{"model": "multi-label audio tagger", "train_examples": 39062, "time_shift_ms": 100, "n_mels": 40, "arch": "wavenet", "norm": "batchnorm", "kernel_size": 5, "residual_init": "zero_last", "optimizer": "adamw", "lr": 0.004, "eps": 1e-08, "epochs": 86.5, "warmup_steps": 880}
Rows from block 6, named by matrix and row number. Rows with one number belong to one channel. Each number is 128 + 24 x the weight over its row's rms, rounded and kept within 0 to 255. All counts start at 0. After the name is the row's rms in percent of the matrix's.
# filt: filter width-5 conv, dilation 2 (model.blocks.6.filt.weight, 256x256x5), inputs 133-151, a 5 kernel for each
# gate: gate width-5 conv, dilation 2 (model.blocks.6.gate.weight, 256x256x5), inputs 133-151, a 5 kernel for each
filt.1 097 [ 89  96  88  76  77 168 161 127 132 125 137 131 119 111 109 171 175 178 183 171 149 148 162 154 157 133 144 129 130 140 127 134 152 151 139 147 143 132 132 135 155 158 156 164 164 139 130 125 123 138 119 129 132 123 116 135 135 140 139 135 174 156 168 166 165 168 154 143 121 125  99 108 119 131 141 118 126  95 107 111 159 151 148 150 160  62  78  65  72  80 146 129 148 156 159]
filt.2 099 [147 152 147 155 155 136 137 120 139 148 128 123 138 135 127 141 135 142 137 130 172 157 155 144 154 159 142 130 113 107 115 140 146 168 162 133 108  89  94  96 141 135 139 137 141 143 137 143 131 135 127 119 110  95  99 136 146 150 143 135  73 101 122 130 133 137 153 135 120 121 104 118 115 106 102 136 116 109 116 123 137 138 149 160 148 123 118 117 118 119 107 112 110  93  88]
filt.3 098 [ 76  82 101 107 129 140 127 119 113  70 126 107 104 104 117 180 159 149 168 171 135 122 131 132 137 155 159 159 136 118  96 110 107 104 116 163 138 141 138 130 157 159 145 157 148 126 113 127 114 106 129 119 115 116 126 125 150 146 145 155  74  90  78  80  94 159 174 162 147 135 140 143 148 144 140 151 146 145 136 122 103 105  98 100 101 115 130 133 122 120 122 113 132 136 141]
filt.4 104 [149 134 135 135 137 132 117 123 129 130 124 112 116 113 139 108  81  86  90  91 156 159 139 147 134 148 151 169 165 149 143 144 143 138 135 111 104 100 105  96 128 130 133 133 143 122 117 119 117  99 138 125 124 114 123 134 125 120 122 118 170 168 172 158 163 153 150 158 156 156 107 117 110 113 123 132 126  91  97  97 176 181 186 186 180 116 114  82  89  93 148 145 150 154 158]
filt.5 102 [147 138 143 156 159 181 159 149 174 176 124 127 104 115 115 142 141 132 142 151 147 138 148 165 172 114 125 142 135 146 128 140 140 141 139 143 123 129 136 151 179 162 158 172 173 102  97 110 120 133 133 128 121 123 125 165 184 186 157 150 146 157 149 162 154 162 171 167 167 173 123 114 118 123 129 116 100 107 112 120 117 130 145 159 163 120 121 117 103 109 144 152 149 148 134]
filt.6 102 [133 118 131 136 140 127 129 135 134 130 107 110 135 143 137 139 137 139 128 112 150 135 129 118 115 123 113  98  95 108 120 112 117 127 131 128 130 133 129 122 133 130 137 136 133 113 111 112 105  93 132 126 131 138 145 194 182 176 188 196  87  86  95  95 100 149 151 130 125 130 137 128 150 154 159 125 133 130 130 129 116 112 110 109 106 157 162 163 180 190 140 133 131 126 123]
filt.7 102 [ 99 106 116 131 143 114 121 100 116 122 115 120 120 124 135 140 140 144 139 131 109 118 118 135 143 131 118 120 117  99 123 125 128 130 143 105 104  92 108 104 151 155 156 150 144 101 103 103  93  88 101 101  93 124 138 193 184 189 180 163 159 160 166 159 165 135 120 133 104  97 134 156 169 147 162 110 112 110 118 120 125 138 150 142 134 139 134 130 139 134 156 139 142 152 165]
filt.8 102 [ 95 112 113 133 113  95  79  71  86 100  92  87  98 109 115 141 141 135 133 142 131 141 129 145 133 133 134 124 115 122 153 156 155 157 149 190 184 160 143 145 167 162 151 137 138 142 143 141 148 145  91 101  95 104  96 129 134 131 117 112 144 144 150 149 145 120 136 119 115 121 153 150 130 127 131 121 113 110 116  92 143 138 147 147 143  82  80  84  91  76 151 158 150 139 138]
filt.9 099 [134 154 131 139 143  98 139 142 148 147  79  66  74  95 112 120 132 133 147 143 127 138 162 165 160 129 153 147 142 153 143 138 151 145 134 172 165 173 168 164 151 150 155 164 161 116 138 144 133 140 140 132 115 130 152 146 145 168 166 149 129 125 141 146 139 102 107 130 140 143 157 147 137 135 132 144 156 145 132 134 118 133 139 143 140 132 126 123 113 118 141 140 140 134 141]
filt.10 094 [109 129 140 134 138 102  94  72  88  82 152 167 174 173 168 139 127 129 128 128 108 111  99  83  91 119 121 113 102 103 135 136 120 107 109  97  94  96  88  83 136 114 106  99 100 100  94  87  85  88 123 128 140 138 136 146 116 119 131 121 140 131 127 126 127 124 114 115 105 123  91  83  93  72  76  98 112 124 131 133 159 144 130 133 136 147 147 153 153 147 126 107 113 130 132]
filt.11 101 [143 144 131 131 121 173 150 127 140 139 140 152 161 157 164 162 155 152 147 152 118 130 130 123 139 118 119 110 111 101 107 119 119 120 126  88  91  83  72  72 125 127 113 104 116 147 138 126 126 126 124 134 130 133 131 141 154 137 141 135 180 183 175 187 194 150 143 139 144 151 131 137 120 111 108 134 126 127 125 135 157 147 131 144 150  83  93  93  93 100 161 173 186 208 196]
filt.81 101 [106 103 100 122 124 105 124 111 111 113 112 116 130 122 110 127 128 122 111 109 133 140 127 108 101 125 127 116  97 101  99 108 101 110 124  81  95  80  63  75 108 118 122 123 131 115 121 108 101 110 139 135 130 126 116 154 152 155 172 197 111 122 127 133 138 156 149 155 151 150 133 129 116 114 114 103 129 134 140 144  98 115 119 123 132 102 109 125 150 158 150 143 145 126 130]
filt.82 099 [116 128 136 132 132 138 129 122 125 140 131 159 165 178 165 154 132 115 112 139 140 158 167 149 150 112 116 114 106 103 108 111 115 112 106 118 120 118 109 103 124 102  82  83 108 125 147 151 128 124 104 112 134 142 137  95  72  68  61  86 115 122 108 119 115  98 117 117 108  94 121 121  99  90  93 135 123 119 122 125 149 142 110 113 123 103  92 112 115 108 104 118 130 143 169]
filt.83 100 [112 136 138 151 138 120 118 115  71  82 150 130 148 126 121 134 124 125 104 107 135 125 114 110 115 146 140 130 137 142 145 140 139 148 145 174 160 156 154 159 112 100 100  68  65 155 166 171 170 167 139 127 123 118 134  84 103  96 117  99 129 121 120 109 105 120 121 106 111 116 110 127 138 123 105 137 136 139 124 136 115 108 111  97  87 111 154 145 154 142 108  90  90  80  92]
filt.84 100 [116  92  99 106  82 189 181 175 161 163 117 112 102 131 123 166 166 162 159 156  96 100 100 104 109 120 125 126 105 111 108 115 118 110 108 134 128 122 104 105 149 149 145 142 148 120 114 112 113 118 123 126 120 114 111 139 143 145 144 142 170 164 168 170 175 144 153 145 128 134 139 146 125 102 101 179 154 142 145 152 156 142 142 141 151 144 133 135 139 126 166 164 155 164 170]
filt.85 103 [110 116 107 101 104 135 149 125 122 133 124 133 125 134 153 127 132 133 120 110  95  90 106  88  92 111  98 107 104 112 164 148 133 147 141 101 116 145 126 100 144 152 142 140 124  98 100 109 100 106 132 122 105 111 123 184 160 149 152 146 169 164 152 157 168 142 146 161 152 167 136 137 120 128 123 129 141 133 133 124 110 112 107  92  93 143 144 130 136 127 114  89  93 104 135]
filt.86 098 [109 114 125 130 137  98  87  86  91 119 146 147 144 138 141 133 122 114 120 121 124 134 132 128 133 141 140 133 117 127  82  86  74  80  85 148 151 136 112 112 131 119 106 118 118  79  90 107  95  99 137 132 139 135 148  80  82  84 105  92 125 125 121 128 128 116  95  85  89  89  85  78  76  76  89 162 147 152 143 152 152 145 134 129 130 123 131 142 152 157 138 133 136 130 136]
gate.1 100 [138 130 119 131 121 162 166 151 153 159 128 127 128 129 127 156 159 161 147 144 173 185 188 177 165 159 151 148 154 167 135 127 128 133 123 114 131 135 126 126 146 149 147 132 130 119 134 144 149 148 167 158 144 147 145 128 132 138 129 129 127 129 122 123 106 153 148 150 147 173 145 148 144 146 149 137 138 128 116 121 155 152 153 148 143 136 131 121 123 122 147 153 168 163 155]
gate.2 102 [119 116 117 123 111 101  95 109 120 117 144 157 155 142 141  97 104 107 102 109 122 122 125 121 110  99  99 110 113 118 145 160 160 164 165  88  77  76  88  99  62  66  72  62  83 139 132 146 143 135 121 120 120 125 130 101  94  90  92  88 150 160 159 153 156 139 149 140 140 143 110 112 114 126 122 129 109 117 114 117  96 104 113 110 114 124 120 119 123 118 171 161 155 141 145]
gate.3 101 [159 153 161 167 172 138 178 164 141 145 136 127 143 138 127  95 109 109 110 121 144 145 154 164 170 126 143 136 148 147 147 148 154 176 158  95  94  92 102 115 105 108 114 123 133 130 125 113  93 102 166 183 182 205 188 116 120 123 139 136 101 103 115 116 101 143 151 151 161 162 118 100  92 108 109  87  95 102  84  98 102 101 113 103 117 147 158 158 144 146 121 126 117 128 129]
gate.4 100 [153 152 162 168 147 121 123 117 116 116 122 136 131 120 112 138 131 130 121 124 170 172 169 164 163 173 163 164 159 170 130 126 120 130 126 159 149 153 154 155 148 123 113 108 110 131 146 147 150 159 140 131 137 153 143 156 142 120 103 102 116 113 108 106  99 182 196 186 166 170 161 144 129 140 135 109 106 111  98 108 141 136 130 125 116 135 123 130 128 125 159 166 157 148 150]
gate.5 101 [122 136 139 133 138 108 118 154 152 128  89  88  88  84  84 135 129 130 130 123 141 142 160 163 158 142 144 162 168 166 135 141 137 134 138 144 144 146 153 145 138 149 153 147 134 115 115 129 134 135 126 132 138 134 122 150 156 152 155 152 115 119 129 137 139 124 135 130 163 149 119 139 139 127 136 133 129 143 142 130 124 133 150 160 168 134 128 122 111 116 108 104 112 122 111]
gate.6 102 [132 111 116 121 129 127 138 139 132 125 161 170 160 161 151 139 138 132 135 136 115 121 118 123 125 136 138 138 147 143 151 141 136 139 138 106 108 101 118 116 175 181 179 178 178  34  40  45  61  57 150 143 144 128 125 143 143 145 141 148 153 153 156 159 164 133 145 142 130 126 130 123 127 132 136 133 135 140 144 136 161 162 164 174 178 149 135 139 131 129 124 140 144 144 150]
gate.7 100 [117 118 102 103 111 141 165 169 167 170 144 147 149 151 167 110 108 122 121 117 127 122 136 131 124 122 127 138 142 148 142 131 133 133 149  80  90  87  93  80 101  91  88  90  96 116 125 114 115 114 136 146 149 144 163 136 121 109 114 125 127 123 128 132 150 144 140 154 159 167 145 136 126 131 153  83  94  97  96  91  89  92  89  90  79 122 116 107 100 113 133 141 150 166 174]
gate.8 100 [133 129 142 136 139 144 141 126 150 155 136 145 153 154 159 132 133 124 125 115 133 132 121 126 140 141 146 134 137 129 102 101 110 115 121 117 120 104 101  98 133 140 129 129 127 112  95  92  88  86 133 136 143 153 149 131 126 133 135 133 169 163 165 159 163 121 126 129 140 153 127 127 125 113 107 133 141 130 129 141 164 153 139 136 143 126 140 144 145 150 145 154 159 166 158]
gate.9 102 [147 136 111 124 123 152 150 151 166 147  75  67  73  76  74 124 112 115  98 112 133 123 115 121 132 168 166 174 164 141 115 123 115 124 124 136 134 131 104 105 117  99  95  95 103 128 158 148 136 132 113 103  96 116 107  60  64  66  89 103 119 120 124 123 116 149 137 149 146 144 109 116 109 102  89 129 114 114  96 101 145 125 118 109 120 100 105 109 114 114 125 128 132 114 116]
gate.10 100 [175 179 160 144 149 140 155 156 150 143 151 137 143 135 146 112 124 131 127 122 126 138 144 147 149 110 116 147 150 148 159 158 144 158 165  66  83  90  90  90 113 122 137 137 147 107 103 104 104 103 139 153 162 165 173 112 123 134 142 148 142 145 148 146 149 139 131 155 144 129 137 159 146 154 169 120 129 127 121 115 124 130 131 132 138 163 163 146 146 145 110 108 141 151 140]
gate.11 100 [123 116 119 116 118 163 182 188 166 146 147 138 130 123 135 130 146 155 158 152 131 126 129 127 140 113 114 131 127 110 119 114 105 116 120 115 108 122 127 120 115 134 138 135 119 154 151 170 163 159 128 109 112 104 102  90  92  88  90  76 135 138 132 137 145 132 132 129 121 109  98  83  84  92  80 165 178 185 178 172 123 141 158 160 152 164 167 161 163 164 167 152 150 147 159]
gate.81 099 [131 149 169 184 176 113 107 105 121 143 124 140 125 118 118 128 121 116 109 104 120 118 143 132 139  98 109 124 138 129 150 148 152 159 161 118 115 118 109 116 137 126 131 114 118 150 151 152 152 155  96 120 134 141 133 137 124 140 134 127 143 147 139 123 120 124 129 128 124 140 130 128 126 124 131 166 155 161 158 162 153 149 147 148 141 132 140 150 158 158 123 114 120 111 116]
gate.82 099 [114 126 119 121 132 136 150 156 148 146 142 127 124 136 140 139 145 164 155 154 157 147 164 170 170 148 168 193 207 209 126 114 119 124 125 149 146 153 143 138 155 157 157 137 129 105 109 117 120 112 151 150 152 156 167 117 121 111  93  88  94  93  88  95  91 130 134 143 147 124 135 138 143 131 131 148 165 151 128 125 140 143 133 125 120 156 169 161 140 152 113 121 122 124 131]
gate.83 098 [148 146 146 143 125 139 146 154 152 179  94  91  90  78  73 135 148 138 128 123 112 122 130 122 118 113 122 133 145 171 121 121 127 116 109  93 117 119 106  92  96 100 101  99  90  90  98 104 107 110 131 130 137 137 129 136 136 135 139 122  91  90  99  91  94 115 132 135 144 150 104 114 128 116  95 138 133 130 130 127 108 107 102 100 103 193 175 164 162 162 104 105 117 137 141]
gate.84 102 [143 140 151 169 187 121 123 110 121 140  82  85  97  99  95 146 152 146 139 121 146 151 146 153 171 122 114 107 114 120 174 168 187 203 211 177 184 165 149 158 139 146 139 130 121 126 138 140 141 154 149 153 154 170 186 155 141 141 154 157 138 136 139 142 143 119 133 126 144 144 147 148 155 154 154 117 116 114 106 112 133 133 127 131 140 126 128 129 129 135 140 135 132 138 144]
gate.85 100 [110 125 128 112 100 131 124 116 148 166 169 164 168 167 166 138 119 114 118 125 172 171 174 154 156 118 111 120 130 121 133 149 151 136 146 135 123 126 120 115 113  99  84  91 109 141 133 148 156 166 136 148 150 143 132 115 119  97  88 102 132 140 137 151 162 133 136 119 129 135 111 131 126 116 109 167 158 180 173 173 136 126 126 139 145 138 147 153 121 107 148 156 172 180 165]
gate.86 098 [173 168 172 177 160 125 148 154 133 128 101 120 128 125 139 111 131 134 134 141 172 190 189 179 194 146 146 153 144 133 151 150 147 140 143 126 116 117 111 108 125 137 139 135 140  90 100 107  97  77 156 167 150 148 168 121 139 142 156 158 127 143 140 144 155 137 158 158 168 155 111 100 103 106  99 111 120 120 106 112 131 153 152 145 144 146 146 147 149 137 125 154 154 158 180]